From a checkpoint of a small sound classifier.
Model: 5.14M parameters, layers 12, width 128.
Training: adamw at rate 0.002, 39700 steps, batches of 128, held-out accuracy 93%.
Data: trained on struck, bounced, scraped and rolled objects made by modal synthesis, 65.0 epochs.
Rows from block 5 of a small sound classifier, named by matrix and row number. Rows with one number within an expert belong to one neuron, the router's apart. Each number is 128 + 24 x the weight over its row's rms, rounded and kept within 0 to 255. All counts start at 0. Numbers have three digits each.
After each expert's rows are labels from the 100 clips, of 14976, where the router gives the expert most weight on average: "strongest on" is what is common among them. Only what is clearly more common there than usual is listed. The data: struck, bounced, scraped and rolled objects made by modal synthesis. In brackets: how many of the 100.
# router: slot weights (model.blocks.5.mlp.router.weight, 16x128), inputs 52-77
# up: expert up (model.blocks.5.mlp.up, 16x128x128), inputs 52-77
# down: expert down (model.blocks.5.mlp.down, 16x128x128, transposed), outputs 52-77

# expert 6
router.6:144127130124103141146101122153120090139137132106106095138115099111105161140137
up.0:135111138119148127161142138099110180105124137132155128128195150085147173181145
down.0:111124163130125141114124132102109133125132107112137133114135136138124126128115
up.1:122092145124168137161143173113125150121132119141149127139166146092174158149147
down.1:127121121135126133125131145133098139135135125125123145111148171136117127131128
up.2:143089131135175116165157148106137158144125126159158140145129121083217137140160
down.2:116119133124139168139127158152123133148123135169104143127146145120081103126161
up.3:125104141121154147181138145131116194114120128133155126127163141108148165177136
down.3:120104148129128145126130130092109129122131115127129128113138158129121125129115
up.4:124111144120154127168140160130109194125126125131147130139161138102149164168141
down.4:116086122126132168131125141130130127128134123139118137088132155132131125129127
up.5:128097134120147128167142149091106151117122129154138131130155144092152173154162
down.5:105130158128128161102125132114100133135130117129126139107149182165114102129136
up.6:148112124134130107140137131180143141136140119102130126139138152074124152194120
down.6:128142098141120133108131125128128126119126134138154145160089077165143098101129
up.7:129088162109140137166134149096120134104114127135175127129171133094166161155158
down.7:129125135183127131092134176133109158120149136120121139124151132135145122136125
up.8:115113138122162124155131129121123190097134146131179126138174142127158144162123
down.8:123127210130133127140132137133121130129131131115128134146144164128125110143129
up.9:132097132116146135162144149101108158118125129152146134132159139090154170159157
down.9:098128121129127152081120131121112135141127112127130138108151178176116114129141
up.10:117098146112158131160122159133124173092124127123163128132190156119152139166139
down.10:125128163131148139143133135123124132093133130121162128126127141129131123150125
up.11:132096129110149142166143154094116156116128132154142136131157132093153168149163
down.11:089133126130128157100115131115101132138116118130129133112144166180113123129147
up.12:125104125123151127159145144124119174123125126139158129131160129098171172146138
down.12:102136120110112171052100132118094120091130121127125130124159156132128109122133
up.13:124097149115153136171132146122111200119121127134148125127163144107147176172142
down.13:123084137131135144147125137117118126111131124127126130089131153114126122142117
up.14:135103142115141125160149154126123204125127140140151138119170134121160168171149
down.14:101123132130133138128133149112122127136132102126136139121099130143117145111123
up.15:123094133121147125176141140119121174116126128139164127133148135101165178166137
down.15:126114120127126140102133117095114132122133112125125131110147163130121122129119
up.16:131098128110154130170147146108119171120126135150148136128151133091151184155152
down.16:108127140115125150098122132104106128143129108136128136111137171148117113121134
up.17:128111154115151147176130147117117196118121125132158130125162142121159152162144
down.17:127092159129138143168132157111113127101134129125127132129144145126123131108124
up.18:127121136122154122163155137128109198122120130136144127129173133096143177188141
down.18:113113138127126141125124139102093129137130097131128130102131143141124127123117
up.19:127101129119151126155148152121111159123123128152149130131148136091174160145156
down.19:088149138112110166051088126125089122099129122125125136118146145155125114121138
up.20:126112142118154125171141156129111194126121128137143131138154137104150175170140
down.20:110099135129129166130126140117117127129132120132125135083126149137134121127121
up.21:126097130116145125174145148118119169114124131148152130128155135095155180161146
down.21:124114141126126136106134126102117129127132113128131134111142159139119122129127
up.22:128094125116165126182146145110119179126128134153145133127136125104148200150144
down.22:110117129110127161103113133080106120139126103144127125112131170136117102114124
strongest on: ceramic-like damping (100); repeated hits (94)

# expert 8
router.8:086117119109112108142120123099128106131089129127129122133114123107087158107129
up.0:128098197126130149228129131124120120140116105118177120144146192106111115153167
down.0:130137148131129124133119110142126144111130154090120129143163168151143130151110
up.1:125107174116129170173102128147120104137104105136145115130130171105108083121180
down.1:130147131147112137126125122122138144091156177101139139130162132173122127149127
up.2:163141116158126112130147123122145127142134129095136122123173128141124140129123
down.2:176116113124121127130121120076099151125125130149116113130163149111133134128143
up.3:143124144162125122142137112121118137142126115130182127193128145126137135146126
down.3:193140130156126149100119122070118141086133146121126132148127131135137146146100
up.4:160153110186119131115152075126137145129177111075128134131154122112078152177116
down.4:108121163114157178128119146152131116067119138124118121113127144120124129126125
up.5:139136120166124124152146118136135134169131087097154116139165136130124129155122
down.5:202125120131123140113128119090115145098128149153139125145154138126148127135124
up.6:128067150125134141199123129169129127112127147124147128131139201101134104187104
down.6:139188095147078115105129132114125128129169193104106130127122079176126131126112
up.7:123080168124159165132116164087115107121112119146128101186131169106190105128144
down.7:171115160112131115144152098135089124132097099138107093148116121117183135116129
up.8:134135123168154109175140126137126148207128045096120115146155142116122128130143
down.8:205149108129100128111127130102123125109125145147113133130124113135124121129124
up.9:131146127176142103180138120129128152192132059080137111171154140120117127135145
down.9:195146111130094138105125137111123097119129135149118130122102096144109101120127
up.10:137139108171134113159139122138134134166125077103121098124177147128113121127124
down.10:183134098124096138105127126096127122102121159142107135101140129121117126134130
up.11:139158137172064150118111152135152131115125131051121121123125112178122089133080
down.11:138139112136154133094130133116181136091140175121120160116145140139121131159130
up.12:153138117148127111131147123126146128141136113100136126123161122125123144128124
down.12:182117120127123127129123114075102150129127127150113114131162150121143132128140
up.13:115123124135134089143123127156131157132120127123128088125126133133153123116089
down.13:053131111098127136133164136133130132153159169134137149084145145133107138140147
up.14:129134160163124129146112119141129147135105122100174124127156181150153121127125
down.14:179165122124091142126128162152133109097124119155128140129109113138110105126144
up.15:160128150137120123170144102113134129129143136133174144154128152114134129156113
down.15:184135128163124145118115131103126135119135145119130123119126125143145141126099
up.16:140150140164112129131121150165164141130143122088126118125154126168125116124126
down.16:134128145124125139136111087115097134111115124137083111144116137125182133118123
up.17:150102128129139159134154158098142111144133059132136124124129143086138150125131
down.17:214126111126119086131144132101134128134118128139134139139105099123151141125115
up.18:137128131109116127145169160123095123131139132139144169132120123094127149159171
down.18:110118126126140115125126113100124139110097124152143112151131136146129102095131
up.19:143143134143121123128133129162172139141132107081138129126171156139121127128124
down.19:191124136124125153128098136126122140084106129133123124155132137127170104119133
up.20:131153116184104126115145154141150159097197146020133139121145129181085125161111
down.20:118134130118081156113117146121094123084138187118131123124117126127122127141127
up.21:161142117159122113125145116110139122135123117087123123122167122118116148155117
down.21:197111113130122130129130095072102160123128123155138129147140142120144123115134
up.22:141122142169123126138136117118116137139118110133172127195126145122133134134136
down.22:200140135156121138098123117074121135086137146116111126153120130131134142135098
strongest on: steel-like damping (99)

# expert 1
router.1:133107123111158138136147149150129085137143088149098143083129157069095145127150
up.0:118117145131103149142089132109089135128113150112165078129153129139146146142121
down.0:109132137155141151093130116144132120164137060104076158081130125091117125106174
up.1:120113147123118158140090132115089146118112144128163089128156132135149142149124
down.1:113136134158136153090129111143138121154132072098077152088118122094115123105180
up.2:112122115197130103132125130140098165156130105149106117123108132138141130097137
down.2:167134118131154101165138126093112139105132131135179120178120143153128140135100
up.3:110126144158100139127089114133081135152105126121148073130128157151148133131129
down.3:128113158128158152131142119100092146128156129130168107161151162122161161162114
up.4:114129150128090149125114118090127121076140149076226121125133116129128171126102
down.4:132103136112145143106124134118173134135144145096129172099147132096126088100124
up.5:121109135130112164125085139073087125144092127153172083108122154133146157106145
down.5:131138140154145107138178113103086175131145113152176140174152118133114160128146
up.6:124110153123126164136101137107107143121112147127161092120177132136157143157129
down.6:117130129155138159092136111139136125166136091092075162097127135091112121118176
up.7:133110128127132163157097128093105139102111144118171092137170127129147141157121
down.7:103143112167130160096124110131124118141127087082077135099132116089115127126157
up.8:129138132135082152149102148109121152115137154090153092123163113187128129122120
down.8:148124158127141147096137097127127113148143069117118157101129128058144140109171
up.9:115133140157096171118100115085072128146111135138182070133118129144132122123109
down.9:160117129128159132113159128081100131129137131127189117146172131100163162150118
up.10:124130158139115131139087130131097144093129173108138101131158116153159146154112
down.10:122128140148162149109150139157114155138147117101134134130139126125143134159114
up.11:135127132145076155135092128109124133102127144091149079117173117159130129122122
down.11:129127159166156185103134097112101124150149094113111128114137142072148148130149
up.12:101133123157075149130115119111063130147118150160147100121113146154121154129134
down.12:154108111106146109122164134091119123128114123135158125136138088091159158150128
up.13:127124146160095129133103131102097178124130153119148086119155107157161146117125
down.13:121124146147158150106139104115144133153144096113104178096150116091141109116180
up.14:098174126126033149123080136170134120111129126037123097094119136131109105111117
down.14:125132102133106122119122183115143125138126100118141139139091104143122083112127
up.15:184124094173129125110146123085130175130181115116125136111167122099112173169118
down.15:119184069165101111130129132121096144088133148099118107123146038152117126134103
up.16:121116152129119164136105144120107155128125160116157094113168131152158139142134
down.16:123130143140138156089134115141140123167140090097083177095120137088125120109181
up.17:121120148131097152148094145131094137126127151111153093115149135148144133142133
down.17:120132145142134144102135118149141110160129066111081157072112130092117123099196
up.18:119120152125116154137094137122087139128115149125157089124156135140150136143130
down.18:115132142152135141099129126146145112162128075105079156075110124098115121097185
up.19:127110140127125174145103135097117143113110147122165089118174128141147137156125
down.19:115136128158135156099141121127113127165137088086104172109130146085119131122176
up.20:117119144126114151138087132118090139129117142121157077128154130143149140146121
down.20:114132137155136144095129121150141111162132072097079157080125126098110121105178
up.21:133114146131122162167103123107095137106116146124158094139150126137153137156127
down.21:101167105170122150086121110124128115136114076086078144109124105115110130124143
up.22:127110145128116157144096130114101135114118142113168083122168129143134146153121
down.22:116142131162145156077133091140129123147137064095069142089130119091119125111157
strongest on: plastic-like damping (100); bouncing (70)

# expert 0
router.0:098103123124142141155120137128133105107113086125121091154124132085111141118097
up.0:131121128131131125146155145133114142102160127107130152141203117117136182182152
down.0:100135135126145146107151169117130135160150118137138128106128129156108133114126
up.1:137133125129129116145152146134117159131133126104111145130184113123134191171148
down.1:097133137117141152117151187124127136181150124144117127096151133149106139123143
up.2:128130132121128112119130136127125136166108087127168126133126087172134132110129
down.2:126129127134141117110084093127144172128154102113106138120123148133138084100107
up.3:125124128108114128132158156142088158089197122164133132093130105121130162163133
down.3:096157169142128128111161092143128141133128125107120149142123083149136117110127
up.4:139132127131123112139145135149115171134136129100111140125157093130133177143143
down.4:096153138116131174106145177118127129149148128141118132098131128160110126097139
up.5:139130133125125118166166142134130146121131138119127147123182102127129183164165
down.5:118137155127162139120180173117131152165150119134105133111128132159096158121165
up.6:132140129120136111142143132129123150070151148115129146126165089128129178140151
down.6:094152153124141138122153140120114138149140144146135125117128120204110156099128
up.7:139139127127130113140155137129127172108130142108116152124177092124133170150155
down.7:101149146127148133121169155127126139172158126137118127094133126169098158109138
up.8:132137150125132119146145144149106159096135125127135142136178111120137161152158
down.8:085140129127146145122153146108117140138147134136133128095128118151096130111119
up.9:135138129136132109138142125136122161118133116114122134130160076129137192139144
down.9:077168147125132154116141135126118132138140139138125127082130115181078158087139
up.10:116124142092130124126119131136112119127091111152110124112145175133134115099159
down.10:127154062134102123109124134132140157092154116117107144129120125127103134096124
up.11:140123127131129104156153129129117160124140130109117143140166109122134201169148
down.11:106134138121136140113153175122133132147149123139128131101135132153093137094131
up.12:140130124128130090159140139131117164101124133111114136129145074119137176146147
down.12:077150140120132156126136168134119122142141154134123124067148121166109131097132
up.13:134130139119125137142143150129112142088168133129125142138169120109127152180160
down.13:107121165123137153127147143122102128138132123147139097107125131148127138098119
up.14:137140127131120106143142138143109158139131119093111137127160088131131194143144
down.14:099159126121132160103147180121127129145157130138123132097137125159105128103148
up.15:128111120138150124146153139147120161121154129126109138133193128104139222165153
down.15:099132140116140135125147171121132136173161129137127129092149134159091152128146
up.16:130123127127136127136165137135119139107168132120115159134204127113133175195157
down.16:110135135126145139111159152105128139175152121142132128107129127162103136124143
up.17:132133123133135117135162142138120154139148131109114155129201124117135175173156
down.17:122135142124145143109154165111127142187145116143117129086134135149120134125147
up.18:132133127130136118137160143134118159123152133110114153131193122120137170170148
down.18:120129134123141132116152180114129137171149121147127129099131130151111132120134
up.19:130122136131133127140151133127121148096156139112132155138192118116138181188153
down.19:118128128124145138112163169110129137168162117138137128101143130155116151125137
up.20:142130131131135125138152138145118162129154140102113155134187127116138173174157
down.20:117129137122140150112150165110128142167156117147114128085131132146121139126144
up.21:139103120136126129158156135181130178187115113113141127130124063136127148130127
down.21:138152164151126148124097089120123170144118140126137116117128146159181147168094
up.22:131130124117133133141144140136123152125137125105101150127213096118134167168155
down.22:105128134126141151118150171112120141171147124150111123107148131146122147142147
strongest on: glass-like damping (100); one hit (97)

# expert 5
router.5:146132090088111140113097160127131103100137153118119124095182135116096129140117
up.0:113096155146128146167123112132098143119131084116145101166157140106143162135125
down.0:102116141127176126151138121114086150111129138147126128146134155134157129149134
up.1:128125139170124128160145124116106157104160090125137123137154107117120138144132
down.1:120126162121129148159126130129122126124128124130133133116095146120159191136136
up.2:117108158127139153168133131141119157135121114122163117145138125130180152141135
down.2:119138122113134135099140110125103141125144128148144148109140179147126153138129
up.3:124095158141144180155128121133111157136137092112151116147149135115163164140133
down.3:117126148125148140127133113133103143121139130145157135126132192138130156138126
up.4:118108156127140147169134132145119163135122113124161118139139124132178149140135
down.4:115133122109132137098140108122105135123143128150149148108140179141124151138129
up.5:123124143159128128151142131118091153092155088119137121134150112108123134140130
down.5:117125166121129132152127127127125128119131130133138133128101143125138184128130
up.6:114096151109140171167121151112099127108117155139194112132150153121166135152139
down.6:135112130122146105116147121113094139136147124162141125132124144127149134115132
up.7:125127145166127135152141114128088164108144090116135115149148114117132156152130
down.7:122119156119132136170131124123112128123134121132141124129128158125135183132122
up.8:143125117161150098141166119132130191128160113109126135123136088114126144144097
down.8:118150118139137130164134141142131130130133160100107134116132095132127179138148
up.9:123100150139134175177130122140108160136133093110152114147145151127158162151132
down.9:127115140114140131133135126126102137124135118152151132110127184134132162138128
up.10:125125140168128138146133116146104171105142080113129119149134119115134172148127
down.10:127115130108151126163134121119107131122133126117137103111133150127135135145130
up.11:123108153156123129176129128097086145113141119120135114155152129116134130134155
down.11:101120165130138138124124106121118147118131130125123132136135140132136199132123
up.12:121101152177128146163125108110102153129135095126122114161154132115129141125141
down.12:130113134126177126150138132118107156124134125128126131137140163128158125142126
up.13:117108155126145149172134131144119159139120115125159118142138122133189152140137
down.13:115138120113132139095141109121100139121146135151144148113142166145126144139130
up.14:123101152128127147178129133137108158126124120119163116136151128140170147137134
down.14:117116126115139117108134107122092135110137121129165128126140154142127135131125
up.15:127133135139138125145127135184132141113122167130127129167139131140146106165136
down.15:108136157134122125180128094143137126092124185116128121128164126119125124134114
up.16:114118162129132154164132136137117151132120122124171116147133121132190143140133
down.16:124138122098132133098137101132102141128146125150138144106138175150122161134129
up.17:118110149126133140168135131151114171132123116128153119128143125135174151137134
down.17:116121125095131130101137107121097127113139128139161138119143168134126138132132
up.18:127130134167126129166134115142102175121137107111118117141154126120128173154131
down.18:129111121112155130148135122109104133125132110129138114116131149124142143137129
up.19:138133128131141114133145136163130161128134151136123147145130110130134129163130
down.19:127135139133131123150133084132139130079125173106125129141185127110124122156099
up.20:124100155127139134179129132133104155131127131113149112129158140140160143150133
down.20:124116122109142088107144104122093137123141127140144129123135148138130143137126
up.21:118106152148128130161135158119101146130126093129144108142136115114147147135151
down.21:107123129120133151116129121098121137121135127094118136133133139127129161132142
up.22:119108156131140153169133131145115163135125109118159115143141124129177154145135
down.22:122128125117137135107138117128101140128141121146149144109138184141127161137129
strongest on: reverberation (97); text has "room" (97); text has "reverberant" (97); plastic-like damping (55)

# expert 12
router.12:147132174130146172128126115072105117126138132140123136153146142113145154130140
up.0:124111126133128129133143127103088110083181114133111127150109147092099145137119
down.0:197124136140137107155162144177170181128139134103155139140130127139137109134129
up.1:161159123128094134130127132095132146090140159115120155113166131129120125155148
down.1:102158106166129110127118129134108149174140138123124113064120110173129196127119
up.2:121145126105110180152109156112144115089135147117133138114138138144114136145153
down.2:092150116140107081129126130136105136137098126124140115096116090167111158083145
up.3:160146126132111148129131120055125138091168148127108145121142136123107124155137
down.3:125149134154135105149133136136125147140141117107126129124126127161102173146132
up.4:141128141112101181165107143076137114057139151107129135110143142117130132154137
down.4:107132117141104110144121125132087123160087125144127119101109107141124157112164
up.5:137129126101110160152114155121143114074134141132129140109135118109122186153143
down.5:115131131144104097140110126151075123149088122121149109096101116152121147118157
up.6:162130163136106141135132131042098162101136128138129139114174158114142146170153
down.6:119137113140133112165112128136102131163105102132130115139139089122121204166149
up.7:130131118109115168128113183128137124084132135119142128120144121115117170158136
down.7:109083124136117109136107124154081124127117126137137105098137102129123165122148
up.8:133126164102101144160115142130121133074133150128129135113194142112121151168140
down.8:107129115129116104154116116140102113175090088141136120084101117129089196115171
up.9:115130131110124136156106136131135111097124147106154118109169135136117145124127
down.9:107141122142117109123123132153102128157086111139141120081115097153115149096150
up.10:151121168113117145131118132087124123077134131136137144119197156097125139179161
down.10:114125128144120102162106113125094131173107095137133109124127101134113197130150
up.11:132112156098124136164133135090128123080134146125123138116171158100140122156152
down.11:131120111153115118162135154111102147172102143147128133124124103151127184120188
up.12:131129126105125155144111155121135120067137145122127138110145152114117157154140
down.12:090143122145113072130115121144083130146089128122142107091130100152097159093151
up.13:122142125116115144163118152136138123118141139108134128117136124144104169145151
down.13:094145119135112095122114129154084126125094108137139109093117104149117141083144
up.14:161151125126097148131130133087124144104143147121111151112153127122124126166151
down.14:091152108162129106144120126132106139164132133120130106066128102173129207131134
up.15:118132118084102108150125153128142123058119160128152137094153142134123136130153
down.15:127138117183115185141130132132137151129132144134121157118098129156120140093142
up.16:163156117126081138132128129100132140102146180113116151112153124133109133161144
down.16:101170124166126115144112127137120153165146134117140103070114121193120186121121
up.17:130129130108127153138112153122134119087135144118128134110158150130119170144143
down.17:093151122147111081127114119146083128149089121122144105079131098156107154103144
up.18:123141171148104133155119111134096129131137135098153119141116127142130178121124
down.18:137094137149118106161111125152103108144109108116142097143123136117157114144123
up.19:146114158102113152156117140099128115076134148121125138113158166104140127148151
down.19:127119126146107117161131138123106138166095130165124128127104105136132158119186
up.20:153152116130103136114123140069137131099141149108145153111156124132112127138132
down.20:123180118165129112123111132149099171139127114119108113095128123198174167128126
up.21:146129130106128131118130132126130146126130148131093138096175130109124140122188
down.21:143128133150149101165128136135098151128132127128141128158128109086137137140129
up.22:122145146168119115134124128135085164101157131102156111164171144136108140140112
down.22:137127128123136109187114153146114119148127132141125123094122136132160136148165
strongest on: rubber-like damping (99); repeated hits (77)

# expert 4
router.4:124137143114153131148112125165105125116138126144086124121134106113123153129150
up.0:114121144149096146151112114102075140134123132118164083143144110142123177147148
down.0:165118129169146101139149149117093153166146124157121129135158130130162162128137
up.1:121128141131125126162104128128111128115117127113142096117152139147139156133111
down.1:120124130143146123145143125149105126185131078129117128102153109121136160147137
up.2:134114139115157136149134132093095127109107153137134108112173189121136136143144
down.2:131114102131145117136177145107108130146139133148082128103147102126125181142137
up.3:138126129137109105131127112114090168080142141114143107113167122138138183147121
down.3:128121116135160121127145173135118129192138077156111152077141145128133167129177
up.4:127116130142125121170136119127096166119158128130145121109167133123140186159113
down.4:135127112134163123107152171132106129183143103169104152069144150118125163135150
up.5:124134127125110149152116139125112148116119144129136124122153136137127138130141
down.5:091138133122116136121115127172127100137120052103108128087151121115100146123147
up.6:148135117135157114108147135140129161093180145121106139102125124115129178143102
down.6:125160075130113105142135129109114129079112194111160132144155095122126131157133
up.7:118112153101149143133123159170129107080123091132124125133136189126124109132127
down.7:130090122120164130129165157113114119145125085159140111162086124127162099117127
up.8:124132132127111163154116141123114149118120146129144117122168147130125138139144
down.8:094141146126112137121115128173128103157124090107092127084148119118101150122147
up.9:118110149105166148130125159176131102086124082132125126142128180129122109133116
down.9:131087131116162120137167157112115122143126085148147113164089114124160096122130
up.10:129147124128125123143136127148128161102155148107131131134165101176132111133104
down.10:134139123153135131132134125111121168123145178127092150119151125137137175154145
up.11:125135129127108151148113136125117160117128147125146118122180141138125148135137
down.11:106137146126117144121120131165127108175125056119099130089144121121106144103149
up.12:123089145120126180131115135104114123095137127138138124125141191101122164148140
down.12:149092126112149127132149140096126128093136129142152121148134152094148129143129
up.13:132136110179113086126129075111069149139158124099127095178149117145103147110112
down.13:143113138125148108150138121129129135147142118123150128128142150130128163150131
up.14:139129111151119099135135089122078174128155126113127123146156131148114188146095
down.14:146116120130168076155181125103119135139122134143127134136185157121140151190154
up.15:116123138125123125152100131131111126113117133111136097115152140148133157127115
down.15:121125138144142124133137129161114126188133080130113129097160117127131166131141
up.16:144095104120131119157144161122141136195082130143138130109128101121151135143147
down.16:127118127124116130156119143100053128133134125140130122119135133133193167141148
up.17:113129154145109139172101129128093141112118139113139094120146127140135171147117
down.17:128128124144150116129138135168107125181134080125082138097158115128134165133151
up.18:141135125140149132106144152140122147078176143110111135103130124125126189154098
down.18:126150062129109094150135134093113130101114192114157135131151092122122133153142
up.19:124140127132108148147107131109105147119131155117146102124173141138119156129134
down.19:097141146123120135119123131168128104179126076122105133087141119121109143113154
up.20:144110115144131132156142106091130140158127142116182116193167092109134117127120
down.20:127137125132153128152132167161097135146128144153089134114172120130114179153134
up.21:114118142092143148129121162168131091093119096153117127133126187109120106125129
down.21:134095130109152120136152150117136116133120100154153119164076116129182093108129
up.22:120138132118114109137103131137119126100127145108126110114139134162128158119112
down.22:127123166129140132139140148156120116169132092139125137103156111123131177136161
strongest on: rubber-like damping (100); hard striker (88)

# expert 10
router.10:121117148095155149144120135111122103115116093143162104147120099089130145127146
up.0:118124127132130130139138148150133166156167157094140123110213148158133117165135
down.0:130132119127142153129166165133126151144145159163136162130121130132127174167151
up.1:157136134138138117162155136128130156150142136124134138125177120148155135150154
down.1:123140128133128133116110127129125116149122105118102108121100097124127150143120
up.2:124114127122136127143156151143132160144158145129155121120193147134137110164139
down.2:126141124125089163118138131130089138130138167166133148131132143139129169152157
up.3:120097124114135142148145200134152125125121139129122146123166144119159103128166
down.3:130131131125063165128125128116095134125130155165133137099128173137126139136147
up.4:128080157120176143153149154106130128111098113147182123155142127112154135130149
down.4:147099147117127155145131142087108135090143175149143126130160150094137129174129
up.5:126160092151075105132109113141100164163129145123116112123128126203116142107125
down.5:125100171125141145143127171100107155114124123123140120131103110112143144159134
up.6:151135132141129126148146145128131156144157132113140141128199121162141153131175
down.6:121127129132134127119108122149123122157125091113116109119121102127128155148122
up.7:153135144148134119129149136128130162134170131099131141126180122152140129132159
down.7:128123133126133119129120125134124121140127107117121120119087106124127162139124
up.8:152135134146130124133146136130129160139182130105130139125176123156138132148154
down.8:129120130126132119129117128139128125141128109120102121118095109123122164140126
up.9:131086166123187140150137160117137127121125106140196131150140128099166132128135
down.9:149093130113136155144138139101113130092134167135155122139159137112147106136132
up.10:158139134201115109140131120129106189154150126112127117125185120136135156144137
down.10:103129153132158142139131142119121142120133127120099142151119109103138164150135
up.11:155143143194109127140133133132116189156172125081124118122157126151126142153118
down.11:137105134129158127132134138119127131138129087129130133138087104121136164153126
up.12:148154082179087096121132121144138176124154164099131134107151123155108121106113
down.12:123117135112187114147154154152149132101120123124104160132130139076127122149140
up.13:155131133154134123132149132128127172149147127125129132128178126141138137138150
down.13:137128123132126120126121130122127115152127112121105122121079091123121157134125
up.14:123101114114141136151155179132140146132130153137134138126174142125158095144154
down.14:125144126123078168120128132124084134126128152169142144097131160140127135145154
up.15:124116127124135127147155146145129166151162134126150124113192150135139118170140
down.15:127142124124105161116143146126093146124146175165135159130136142132128171154154
up.16:149134142145133127133141132137130163144163132105130129128177125162144132137144
down.16:130122117129133125128113130121126116148122091119114117119107096117131172141124
up.17:162133148145131122133147134129129165138161129119130145128192124152146135132172
down.17:133124117128131114127111134127125124158127106123109117123110103122124159143124
up.18:152165096189085085120137123140140177119148155102130137115146120158110121111113
down.18:130113136106197114139159146151156135114119114129106158135122134077131119144136
up.19:154150095189099086124137119143140173127152146104120132110156112170117135115109
down.19:141105143108189093159168133148150140133120089139131174150115126092130122128135
up.20:123107126120138139145151186130147145141136148129135134125174147125155098148144
down.20:122140135127073167126130147127100132128131157176137145098130160139132141138155
up.21:128145109116107129125128165140137142120155177090104136117157132166117100137143
down.21:125135154149159152117129130134097137102149174137116128122113135135149182169122
up.22:120123128131131118155138133150118176171166135114139119123209137157139119174144
down.22:122131128130126156137149156143114132167139182161116138128124129131126193166159
strongest on: plastic-like damping (76); repeated hits (57)